From a checkpoint of a small encoder-decoder audio transcriber.
Data: trained on short made-up English sentences, spoken by a formant synthesiser in many voices, 139.6 epochs.
Rows from block 5 of the audio encoder of a small encoder-decoder audio transcriber, named by matrix and row number. Rows with one number belong to one neuron. Each number is 50 + 12 x the weight over its row's rms, rounded and kept within 0 to 99. All counts start at 0.
After each neuron's rows are labels from the 100 clips, of 14848, where the neuron reaches its highest value: "lies over" is the class under the peak; "top examples" is what is common among them. Only what is clearly more common there than usual is listed. The data: short made-up English sentences, spoken by a formant synthesiser in many voices.
# fc1: MLP up (encoder.blocks.5.mlp.fc1.weight, 512x256), inputs 128-191
# fc2: MLP down (encoder.blocks.5.mlp.fc2.weight, 256x512, transposed), outputs 128-191

fc1.13:84 51 66 59 51 50 36 46 51 54 39 85 51 50 50 48 56 72 45 53 24 35 46 42 32 48 54 28 67 51 51 44 40 45 68 55 45 47 65 61 54 61 68 46 46 42 38 50 41 47 55 52 47 34 52 45 46 44 52 45 61 55 50 60
fc2.13:37 19 39 47 52 62 50 64 44 45 70 46 40 46 46 52 57 38 60 31 48 40 52 50 70 54 45 74 45 84 65 45 57 81 27 37 44 58 52 23 48 43 32 57 46 44 59 49 53 42 50 51 39 63 51 41 51 80 16 44 33 75 49 43
lies over: /p/
top examples: /p/; "shop"

fc1.132:58 49 63 49 33 53 40 61 78 28 59 34 63 53 43 46 53 38 56 37 44 48 56 52 46 55 40 29 80 51 55 49 39 52 41 54 50 69 60 46 41 43 53 45 67 63 45 58 68 53 34 67 37 42 53 52 52 48 50 51 29 46 56 44
fc2.132:53 56 57 44 42 42 62 32 24 47 59 53 48 36 62 57 40 48 55 36 55 52 43 48 42 46 55 58 27 52 50 42 15 72 53 45 52 26 43 54 71 34 39 45 45 41 53 53 49 57 82 64 39 48 61 35 46 47 54 28 65 67 36 39
lies over: /aɪ/
top examples: /aɪ/; pink noise

fc1.91:55 45 58 52 42 45 64 39 45 50 46 50 75 55 31 47 48 45 51 50 33 59 39 66 49 75 50 51 34 21 45 53 50 28 57 64 50 55 59 75 50 55 47 50 44 52 25 28 44 53 73 55 36 59 55 50 62 39 56 64 44 66 73 71
fc2.91:65 66 34 58 27 74 31 52 53 47 57 40 39 35 68 49 57 52 58 49 49 57 38 48 65 18 60 44 66 66 54 81 62 50 59 51 45 28 49 41 50 53 59 40 53 48 58 56 57 77 52 63 41 74 77 50 51 51 49 47 52 54 48 48
lies over: /oʊ/; /i/
top examples: /ɛ/; "yellow"; /j/; "heavy"

fc1.234:34 51 43 56 54 51 51 56 45 49 45 52 48 54 32 57 38 39 55 34 47 24 59 43 76 60 49 24 52 51 48 47 40 65 60 79 38 60 29 45 64 34 48 56 49 38 42 39 33 40 25 31 67 48 46 26 67 61 54 55 51 49 37 46
fc2.234:62 54 53 62 43 49 37 53 52 28 57 44 65 59 47 48 59 54 52 63 34 40 53 46 68 55 56 60 32 53 49 67 49 54 49 41 57 50 36 54 51 43 42 44 71 36 34 41 69 45 49 52 47 50 56 76 65 47 43 60 46 45 35 49
lies over: /ə/
top examples: /ð/; /ə/; "the"

fc1.194:62 49 59 71 52 71 62 59 61 53 69 40 27 43 57 67 52 51 35 46 36 52 28 41 42 48 56 40 50 39 39 52 52 53 42 50 27 84 59 70 60 55 42 48 30 57 44 43 51 44 42 61 56 41 47 46 72 33 52 82 50 47 30 31
fc2.194:33 83 40 57 49 36 24 30 46 68 36 57 61 46 32 41 50 58 42 50 51 46 68 59 41 37 56 50 74 63 32 46 43 56 43 48 51 51 42 32 54 42 45 44 45 54 50 40 41 56 52 51 51 74 67 60 55 64 61 28 57 54 52 56
lies over: /ə/
top examples: /ə/; /z/; reverberation; "was"

fc1.487:51 42 53 53 32 52 52 54 30 70 61 51 32 59 51 53 38 49 43 63 33 37 33 73 74 57 57 54 46 50 36 44 45 78 60 35 39 51 57 58 57 52 62 68 64 47 60 57 44 29 58 58 33 52 54 31 55 64 50 76 62 69 44 41
fc2.487:29 58 69 22 65 74 54 49 66 48 40 60 48 50 59 72 65 60 37 67 62 44 43 45 45 28 51 47 32 40 81 29 44 79 62 65 51 28 43 66 44 53 45 62 55 51 34 38 50 57 49 50 37 47 44 56 35 34 64 40 43 46 40 58
lies over: /ɛ/
top examples: /ɛ/; reverberation; sentence kind: question; "where"

fc1.336:36 40 37 69 35 49 48 40 64 50 49 58 45 54 61 59 45 44 57 61 37 30 51 36 54 63 47 70 55 60 54 52 29 33 37 39 41 53 54 66 67 65 67 51 49 70 48 56 47 66 65 50 46 34 84 40 63 46 66 46 70 50 43 48
fc2.336:51 51 44 44 58 37 50 55 23 50 52 41 63 45 55 40 64 67 54 40 62 46 46 53 45 53 51 28 72 49 27 61 70 46 50 44 44 53 46 37 58 34 42 45 59 46 38 31 42 38 60 61 61 78 35 69 38 34 58 58 52 50 66 48
lies over: /ɪ/; /ə/
top examples: /z/; /w/; "was"; "is"

fc1.196:50 40 29 43 32 12 46 66 29 38 61 56 52 45 63 52 61 57 54 55 50 54 47 50 51 57 45 54 48 49 58 50 38 47 49 56 53 54 61 43 43 60 51 38 25 66 64 52 34 25 68 50 81 38 47 42 60 21 48 47 65 50 50 42
fc2.196:40 49 63 84 64 71 47 35 50 56 40 42 56 52 65 59 60 47 58 35 50 48 49 41 73 49 36 68 61 40 20 45 67 42 50 51 72 55 36 47 55 35 45 55 58 58 48 38 72 67 29 46 30 70 46 65 51 72 22 38 42 61 67 50
lies over: /t/
top examples: clipping; /ɔɪ/

fc1.441:36 27 31 51 48 51 58 24 52 58 71 50 62 44 30 68 44 50 60 79 46 46 46 37 56 39 55 43 51 61 50 43 65 59 50 20 33 52 42 52 56 43 65 49 48 55 40 66 51 66 39 50 50 60 65 66 47 48 66 44 51 45 37 41
fc2.441:49 89 65 71 47 54 47 73 49 44 34 43 57 43 49 49 65 55 41 42 56 59 37 58 72 60 49 42 78 43 43 38 15 33 53 66 53 39 59 41 42 81 38 30 71 47 64 39 51 45 54 41 49 54 31 50 57 52 55 51 37 69 46 51
lies over: silence
top examples: white noise

fc1.309:41 33 69 54 34 62 42 42 51 61 76 44 57 61 61 76 44 64 50 28 53 28 58 43 43 50 48 43 52 59 39 41 46 43 35 46 45 43 68 63 27 68 29 50 40 66 50 51 52 60 59 56 77 69 53 52 52 59 55 44 44 51 80 35
fc2.309:55 57 29 40 65 40 48 64 31 54 39 49 71 38 51 35 63 52 63 59 44 54 40 46 42 61 51 46 70 66 64 55 55 50 45 51 35 46 41 20 57 51 61 56 44 64 37 38 46 37 62 56 30 54 50 31 57 37 49 56 48 41 72 41
lies over: /oʊ/
top examples: /s/; /oʊ/; "slowly"

fc1.236:49 42 47 31 23 63 34 59 33 57 77 48 14 46 66 57 56 37 57 51 42 71 64 60 48 47 54 43 62 55 49 52 44 56 60 53 42 64 57 40 63 72 53 60 52 51 61 50 39 60 44 52 51 62 47 46 37 55 53 35 66 59 50 49
fc2.236:49 65 54 41 24 64 52 47 52 44 39 36 52 47 28 68 78 37 54 33 68 57 53 66 46 38 54 50 59 59 21 53 22 50 71 50 55 52 49 57 45 72 54 36 57 62 40 51 57 46 51 66 52 51 52 49 51 43 50 52 47 57 50 50
lies over: /oʊ/
top examples: /z/; /oʊ/

fc1.425:39 66 51 42 27 48 37 54 56 58 48 57 40 39 55 55 49 56 61 41 41 33 46 37 49 57 75 26 23 51 59 42 51 55 47 68 70 37 25 48 76 66 41 44 54 44 57 61 53 57 47 84 66 49 62 45 47 50 64 63 56 47 47 48
fc2.425:46 57 51 81 58 55 71 57 41 67 63 59 58 42 46 44 46 55 48 59 36 58 68 45 80 54 64 46 29 51 48 66 54 59 49 59 25 53 51 49 55 61 51 55 53 51 50 68 51 35 32 50 57 59 39 61 58 47 47 68 15 48 39 44
lies over: /t/
top examples: /æ/; reverberation

fc1.240:22 51 56 39 41 43 53 60 52 77 30 52 51 62 57 57 51 66 67 52 19 56 41 49 56 41 66 44 62 59 25 59 53 51 47 48 53 45 76 56 51 49 45 54 51 56 33 51 32 17 51 51 70 22 60 50 63 56 47 59 46 53 60 49
fc2.240:63 37 35 77 59 68 44 48 52 39 55 60 51 43 47 56 42 58 44 66 49 54 36 40 37 43 50 70 49 55 51 33 62 51 50 45 56 46 47 56 37 67 43 60 25 59 52 65 58 52 41 39 52 69 19 41 43 50 46 63 51 44 34 31
lies over: /ə/
top examples: /z/; /w/; "was"; sentence kind: question

fc1.258:50 57 47 52 39 55 38 63 47 60 65 30 38 30 50 27 52 51 51 75 38 77 49 44 45 75 63 53 56 58 46 58 53 52 61 49 49 39 54 71 69 56 44 51 51 46 28 72 70 38 59 63 44 38 48 37 50 70 35 58 10 14 42 41
fc2.258:17 24 53 36 47 59 55 17 23 62 22 52 53 50 55 66 59 54 48 20 62 61 52 56 50 22 29 38 60 49 57 49 54 50 44 30 59 47 35 51 30 63 54 44 38 52 55 46 32 51 31 46 63 65 43 49 63 47 72 44 67 68 48 52
lies over: silence
top examples: rumble

fc1.158:81 55 77 39 51 62 60 55 45 50 37 39 59 49 57 41 55 42 75 54 48 53 48 49 52 54 70 48 21 50 59 58 55 38 49 43 48 47 55 43 43 41 62 42 48 44 46 59 45 41 46 47 45 63 34 26 55 62 50 53 30 52 51 48
fc2.158:33 35 39 50 58 41 51 41 51 55 69 74 55 48 37 56 58 60 52 51 36 57 72 38 40 38 54 37 61 53 55 44 35 43 49 55 61 50 38 54 52 51 50 35 54 62 58 52 56 64 59 77 50 55 54 55 45 47 45 42 57 51 48 61
lies over: /eɪ/; /i/
top examples: "heavy"; thin (high-pass); sentence kind: request

fc1.342:49 34 51 47 45 46 62 59 49 44 41 59 58 52 42 56 37 66 56 57 45 38 43 24 44 43 50 63 42 61 47 47 63 49 48 60 39 35 48 50 36 43 46 52 48 42 53 51 38 43 41 48 29 62 50 36 51 52 35 80 66 52 48 49
fc2.342:59 58 57 60 49 60 50 24 38 39 42 53 56 49 49 58 44 56 64 32 72 43 53 49 45 58 41 41 83 51 39 45 47 48 32 55 76 62 52 58 33 52 46 47 47 46 36 34 53 51 45 46 50 44 55 69 59 50 86 26 49 50 69 43
lies over: /aɪ/
top examples: voice: deep voice

fc1.374:37 12 33 47 37 46 58 69 38 70 64 67 50 56 58 44 41 35 37 69 51 52 31 61 50 44 70 68 38 44 47 60 44 54 52 53 65 50 52 51 42 64 68 56 50 45 43 42 52 48 38 29 41 67 49 48 35 61 45 43 39 52 66 54
fc2.374:63 73 59 52 74 67 59 42 43 46 58 45 76 48 61 36 56 67 58 19 32 44 45 64 49 50 53 51 50 41 57 47 48 53 68 38 49 47 39 49 66 23 27 33 46 51 76 69 46 15 53 66 52 53 45 45 66 27 51 34 51 46 48 46
lies over: /eɪ/
top examples: /eɪ/; "painted"

fc1.306:53 30 55 47 46 57 77 63 46 35 51 75 74 48 41 47 37 49 46 47 65 43 38 28 44 42 46 38 69 50 43 55 63 43 60 49 32 46 32 60 33 74 39 39 65 32 32 50 72 31 61 42 52 64 46 43 51 50 43 35 32 48 37 60
fc2.306:60 64 47 57 54 48 43 48 44 47 44 71 52 51 28 60 51 51 47 45 44 00 51 64 51 62 49 33 53 54 75 39 57 44 56 36 53 29 57 54 16 61 53 51 52 40 39 46 65 70 44 44 90 34 45 44 53 47 18 63 52 40 40 32
lies over: /ɪ/
top examples: /ɝ/; /d/; /b/; /ʌ/

fc1.18:48 42 51 51 50 66 43 53 36 41 88 47 48 73 49 30 58 31 28 54 33 47 47 55 43 43 48 70 53 49 32 52 34 49 52 53 58 45 36 49 46 46 52 52 59 36 69 49 43 67 45 41 62 60 56 40 32 45 44 43 43 47 36 63
fc2.18:53 46 50 43 49 51 47 53 45 53 36 63 37 57 34 41 34 45 51 50 56 36 50 39 15 42 55 37 41 45 55 34 64 44 37 47 52 56 64 50 77 50 45 53 75 42 37 62 50 45 65 54 54 59 41 69 41 52 57 51 54 46 80 42
lies over: /oʊ/; /ɔ/
top examples: /s/; /ɔ/; /aʊ/; "saw"

fc1.281:46 48 37 62 26 71 66 31 45 39 50 42 34 60 62 69 47 49 49 56 65 47 60 34 50 43 52 36 62 36 53 67 46 41 36 24 56 34 61 59 48 39 45 47 70 51 84 49 64 51 48 66 59 46 44 51 27 46 31 46 65 72 49 52
fc2.281:34 39 71 59 45 55 56 57 40 52 56 46 47 70 57 53 48 56 44 73 47 67 51 47 52 37 39 60 44 09 58 44 24 33 64 59 56 25 27 40 51 45 56 53 41 68 44 59 73 56 53 39 44 52 42 76 42 34 51 53 50 42 45 54
lies over: /aɪ/
top examples: /aɪ/; "my"; /m/; voice: deep voice

fc1.45:28 28 59 57 42 55 52 57 38 13 51 70 48 58 50 56 46 65 64 50 61 38 40 52 32 60 34 72 48 63 37 48 56 52 49 48 36 43 32 70 35 48 40 60 71 57 40 50 36 62 66 30 35 28 65 69 40 50 57 31 52 23 31 51
fc2.45:41 59 68 40 50 67 63 51 57 73 44 34 43 62 65 43 36 60 42 55 46 51 46 74 46 47 50 37 46 48 47 75 53 59 50 75 46 48 55 54 68 78 39 54 51 71 39 49 57 44 40 60 45 38 59 47 48 51 44 46 56 54 60 55
lies over: /p/
top examples: /p/; sentence kind: statement; /ɛ/; /ɝ/

fc1.495:54 48 56 42 39 54 77 54 52 67 46 50 54 44 36 53 43 49 46 51 59 45 46 42 56 57 56 32 53 34 51 52 34 33 49 61 58 49 62 48 40 51 56 75 55 34 53 67 42 57 34 48 38 50 54 51 51 36 44 65 50 37 47 48
fc2.495:30 23 49 41 48 45 50 46 68 31 56 50 65 38 47 50 40 60 51 55 51 24 55 48 67 62 50 49 38 84 46 50 47 59 70 50 40 49 62 55 49 62 60 49 42 58 58 47 60 63 70 51 50 55 59 54 60 61 44 60 63 40 50 34
lies over: /ɔ/
top examples: /ɔ/; /g/; "dog"; "saw"

fc1.0:42 55 70 69 47 52 56 41 59 39 54 52 68 67 19 41 47 27 32 56 56 37 53 49 46 38 58 47 57 44 48 30 59 47 42 39 31 37 40 48 14 52 68 43 50 38 35 55 56 59 54 49 64 71 30 41 38 44 55 47 35 61 50 72
fc2.0:53 63 43 50 50 49 43 50 39 49 27 57 48 55 58 77 56 60 62 43 54 48 37 35 69 58 42 54 37 52 46 63 49 62 60 44 49 63 45 53 47 51 29 51 26 65 41 52 62 52 53 49 64 50 47 52 42 62 35 50 67 51 25 44
lies over: /ɔ/
top examples: /ɔ/; /dʒ/; "orange"

fc1.286:45 52 55 76 62 47 57 51 72 65 45 56 42 31 59 54 47 53 50 51 42 24 49 52 61 50 52 64 52 43 33 37 44 51 48 28 69 46 69 62 57 51 59 38 52 44 53 64 43 38 55 49 39 34 68 61 50 56 44 50 72 70 31 46
fc2.286:42 49 43 36 52 62 33 64 47 39 36 50 49 45 53 39 59 50 58 50 57 50 52 63 38 44 31 55 58 47 51 50 51 53 46 90 50 69 47 46 42 50 19 36 49 58 43 48 47 51 34 61 50 50 66 50 52 71 34 50 29 47 70 26
lies over: /p/
top examples: /p/; /m/; /æ/; "lamp"

fc1.253:48 59 58 50 53 53 45 61 60 45 47 50 48 56 40 54 73 59 43 55 49 46 47 56 57 48 55 46 50 59 45 42 46 49 63 49 48 56 32 51 29 48 52 42 41 52 51 43 50 58 39 80 47 41 63 33 24 43 56 42 54 52 64 47
fc2.253:53 34 49 49 74 54 53 44 63 46 32 60 51 68 45 32 52 38 46 50 45 33 48 45 21 51 45 53 70 49 70 48 31 51 69 59 69 42 50 64 60 42 37 68 55 49 58 31 34 56 50 60 65 52 50 38 57 58 53 39 49 57 56 55
lies over: /p/
top examples: /p/; /ʌ/; "cup"; /dʒ/

fc1.248:53 42 55 53 21 39 66 52 74 25 40 76 41 46 25 46 59 54 55 56 43 16 52 66 84 38 46 56 54 66 42 55 43 44 46 59 42 31 40 45 65 51 42 47 47 44 54 45 46 76 64 54 29 46 42 67 43 52 50 43 43 56 56 62
fc2.248:62 44 52 46 42 65 34 36 78 39 29 50 59 60 41 40 27 43 57 56 53 49 64 60 42 54 51 66 64 56 67 48 51 73 50 36 41 55 59 53 38 50 44 43 37 55 59 60 62 40 53 59 52 50 47 71 56 63 35 50 48 47 33 64
lies over: /p/
top examples: /p/; sentence kind: request; "please"

fc1.381:87 33 45 42 37 50 74 50 48 35 43 75 65 56 52 39 49 49 31 49 50 58 65 23 48 58 62 42 50 68 48 44 49 27 50 53 65 64 53 79 72 44 59 64 51 58 60 60 63 41 51 40 45 47 54 50 41 54 61 45 26 50 45 55
fc2.381:29 45 35 37 57 56 53 39 47 34 55 49 47 47 35 64 59 70 27 41 63 51 49 88 27 45 54 60 61 39 60 50 50 65 62 45 61 56 61 35 57 45 39 47 48 37 26 55 54 39 46 51 66 52 63 46 57 39 43 35 41 52 67 62
lies over: /aɪ/
top examples: white noise

fc1.51:49 36 51 43 37 43 34 51 64 51 30 56 39 42 51 62 53 69 68 53 23 52 44 50 57 67 67 78 52 30 29 27 69 69 37 55 62 60 62 35 48 42 51 65 68 60 50 47 31 52 57 50 50 34 60 28 67 38 67 52 37 59 47 36
fc2.51:50 67 50 64 74 49 62 50 43 50 47 62 50 49 47 50 63 50 51 54 62 44 37 38 48 33 51 56 33 53 77 70 47 32 46 44 46 49 54 46 50 69 50 55 51 46 70 55 56 56 49 45 61 56 44 66 39 70 46 49 46 85 59 37
lies over: silence
top examples: reverberation; number of words: 3

fc1.116:63 59 61 39 55 47 53 56 33 48 46 53 51 47 38 61 64 50 44 59 67 43 49 44 50 45 60 52 59 71 66 59 32 46 63 70 62 45 55 64 34 56 49 65 51 56 50 59 52 17 77 48 62 48 49 58 42 36 80 32 40 53 53 57
fc2.116:40 50 50 54 47 80 53 62 37 82 72 83 11 65 46 46 57 46 48 67 51 28 44 50 49 56 50 77 65 53 53 50 48 36 45 49 45 48 29 56 67 48 54 69 49 33 47 44 57 59 34 09 60 45 43 43 54 27 58 40 45 55 65 44
lies over: /eɪ/
top examples: /eɪ/; sentence kind: request; "take"

fc1.1:41 69 48 56 29 44 53 49 44 74 43 57 50 73 15 77 42 37 69 54 40 49 19 45 55 49 70 47 76 72 40 58 38 49 54 72 45 55 51 50 52 38 62 47 46 38 77 56 63 47 46 71 36 44 35 48 41 48 40 52 45 31 40 47
fc2.1:55 27 48 23 47 50 24 58 47 52 70 69 51 52 61 43 48 49 58 77 50 69 71 25 61 47 49 49 13 37 59 44 62 55 28 52 47 50 57 66 55 55 32 43 47 40 41 54 50 40 50 10 47 52 52 16 51 65 45 48 78 56 50 47
lies over: /oʊ/
top examples: /oʊ/; /s/; "slowly"; "stone"

fc1.216:52 51 60 48 36 59 58 46 42 41 49 57 46 60 71 75 58 71 77 54 32 59 29 41 46 64 45 42 54 50 38 50 54 39 51 58 55 61 53 51 80 33 41 50 61 44 44 44 68 18 52 67 45 45 37 64 52 54 45 53 54 62 54 31
fc2.216:42 50 47 59 66 57 37 57 47 49 43 46 51 63 57 53 24 31 53 30 47 64 31 70 56 45 72 47 39 51 60 46 30 45 48 63 50 41 50 50 35 56 43 39 43 76 46 39 62 72 49 19 40 66 68 43 55 14 51 51 46 40 44 57
lies over: /oʊ/
top examples: /l/; "her"; "cold"

fc1.305:58 54 51 62 60 59 45 61 56 61 57 45 49 41 53 40 36 56 44 38 55 44 42 60 49 78 40 46 42 63 34 59 10 47 57 71 46 40 46 46 33 47 46 57 54 51 65 28 35 47 28 57 48 55 42 51 64 60 66 53 54 53 50 53
fc2.305:48 71 43 49 56 33 49 52 30 54 46 56 60 28 53 72 48 42 42 30 52 41 47 45 49 39 37 58 38 34 51 61 72 27 72 48 69 61 52 62 71 33 35 30 53 60 40 67 57 63 63 58 30 43 43 69 33 36 50 64 60 52 32 42
lies over: /ə/; /z/
top examples: "the"; "who"

fc1.164:30 61 44 55 28 45 66 58 58 66 50 62 46 61 27 46 49 41 47 57 51 34 74 69 49 51 51 58 52 57 41 48 18 58 45 67 41 41 26 50 48 63 52 52 44 47 51 55 52 71 29 42 60 34 53 49 30 50 49 66 82 48 46 54
fc2.164:49 50 56 46 53 37 43 50 51 25 50 42 50 57 68 48 42 51 50 40 39 43 51 59 64 60 33 56 43 34 51 46 72 43 80 47 71 40 56 26 48 44 52 33 69 62 79 55 36 54 51 51 34 51 28 61 67 53 48 50 30 47 50 26
lies over: /ə/
top examples: /ð/; "the"

fc1.181:65 44 52 31 43 46 39 43 40 52 50 78 49 51 47 54 47 53 63 40 55 31 28 51 63 37 53 28 57 50 53 58 56 67 35 29 49 32 53 62 45 43 36 31 49 49 52 29 65 54 78 69 47 44 57 59 34 57 59 46 31 56 41 65
fc2.181:49 51 52 50 57 36 38 61 49 41 47 47 57 60 49 63 63 55 64 43 26 33 54 61 46 78 55 47 55 36 60 53 63 47 52 57 33 60 38 44 47 39 60 40 42 39 66 43 62 47 52 71 61 64 58 56 17 44 56 51 57 62 50 39
lies over: /t/
top examples: /æ/; "a"

fc1.207:59 47 35 69 61 54 38 58 50 48 36 57 41 52 44 41 28 22 50 55 58 33 38 60 52 61 41 64 50 37 53 40 27 48 56 33 48 28 54 49 50 58 62 58 44 37 58 78 44 29 46 38 14 79 51 49 52 51 59 46 46 60 48 67
fc2.207:66 41 55 47 38 56 72 38 54 49 52 48 70 51 41 50 46 69 62 49 42 45 50 39 24 43 33 63 67 60 66 50 58 80 48 54 41 48 54 44 50 53 29 63 55 61 58 57 46 67 22 51 64 60 61 59 47 50 53 36 28 39 38 39
lies over: /ɪ/
top examples: /ɝ/; /s/; "sister"

fc1.316:50 36 60 52 49 44 50 35 69 47 47 51 34 58 50 37 63 59 45 42 55 48 56 36 50 42 80 51 53 65 61 50 50 63 40 31 43 50 57 79 80 62 58 54 63 26 51 32 47 24 56 57 58 52 49 44 31 47 36 48 35 51 49 47
fc2.316:60 43 69 53 61 57 47 45 31 45 32 65 58 46 44 45 54 66 31 58 23 51 48 42 55 56 54 60 12 41 59 45 81 54 65 50 40 49 35 33 49 59 57 68 48 56 53 58 36 51 47 36 50 42 44 35 41 50 38 66 34 59 63 46
lies over: /ɛ/
top examples: /ɛ/; sentence kind: question; "where"; "there"

fc1.228:38 50 71 42 24 43 62 52 49 45 27 51 72 43 48 50 45 29 47 30 66 60 66 54 43 60 35 66 44 41 40 55 50 75 60 39 47 35 59 72 40 48 42 71 48 48 58 49 74 72 48 45 50 55 48 47 47 59 58 23 58 44 61 48
fc2.228:53 26 45 50 50 53 48 56 32 43 58 64 42 37 59 46 41 69 32 61 55 27 51 50 53 50 53 58 28 70 46 54 52 37 56 50 54 57 55 46 57 41 44 50 66 69 35 50 41 50 55 67 45 62 42 59 48 53 46 66 57 55 46 57
lies over: /z/
top examples: /ɪ/; /z/; /h/; "his"

fc1.128:38 66 42 51 38 58 45 73 33 29 55 42 31 46 56 70 41 59 52 31 62 52 55 52 53 48 44 59 53 12 58 53 33 77 52 45 49 70 50 50 52 68 34 50 69 48 51 59 67 51 59 44 46 34 60 21 61 55 42 41 58 52 39 74
fc2.128:45 41 51 47 78 43 59 63 64 71 43 68 46 61 49 41 52 32 50 64 40 35 73 61 36 70 56 51 56 56 45 48 66 54 55 60 45 45 56 52 20 44 48 70 33 73 54 71 55 49 52 44 55 70 55 64 59 50 65 49 62 51 46 47
lies over: /ɪ/
top examples: reverberation; /ɝ/; /tʃ/

fc1.500:59 42 37 40 41 48 68 32 25 43 70 35 37 48 50 37 45 59 46 45 48 50 54 53 55 54 48 50 85 37 57 52 46 47 73 38 47 47 42 60 38 53 64 42 37 66 52 41 62 47 46 70 50 67 44 49 43 45 41 46 58 50 32 51
fc2.500:45 28 42 26 64 48 54 49 66 25 56 46 39 50 47 61 50 52 26 49 47 56 60 46 54 62 57 49 60 55 57 49 41 44 67 48 49 51 45 42 43 55 51 45 26 52 37 44 39 60 61 39 33 56 54 62 49 46 50 55 77 46 41 62
lies over: /aɪ/
top examples: /ʃ/; /aɪ/; "shiny"; pink noise

fc1.376:19 48 57 61 41 43 50 54 60 51 43 54 46 51 54 33 62 41 60 34 75 48 43 43 47 65 37 48 47 57 41 45 63 36 28 24 51 47 28 51 26 60 40 45 49 53 45 71 56 64 66 51 58 46 49 38 62 27 56 48 46 57 49 82
fc2.376:52 44 50 46 53 61 77 43 73 74 37 38 51 71 60 72 51 40 35 46 71 50 55 54 53 50 51 53 47 40 68 57 59 51 47 39 32 44 42 44 72 52 39 20 49 44 37 50 52 61 53 52 51 29 42 40 54 49 71 36 64 29 68 53
lies over: /oʊ/
top examples: /oʊ/; pink noise; "robot"; white noise

fc1.423:64 55 78 78 33 42 48 45 33 64 46 27 55 67 44 77 55 50 74 48 55 61 51 40 52 54 58 67 65 78 61 55 49 41 36 37 59 43 44 58 38 54 65 45 46 34 45 39 59 49 51 59 75 50 46 50 58 53 53 37 39 56 39 43
fc2.423:48 64 57 52 35 25 37 62 36 58 47 32 46 47 44 45 69 56 85 70 55 64 37 47 56 65 64 65 49 55 42 54 33 60 39 42 62 55 61 17 65 57 65 37 47 44 48 36 59 43 60 37 47 50 51 46 41 44 50 60 52 39 29 62
lies over: silence
top examples: pink noise; white noise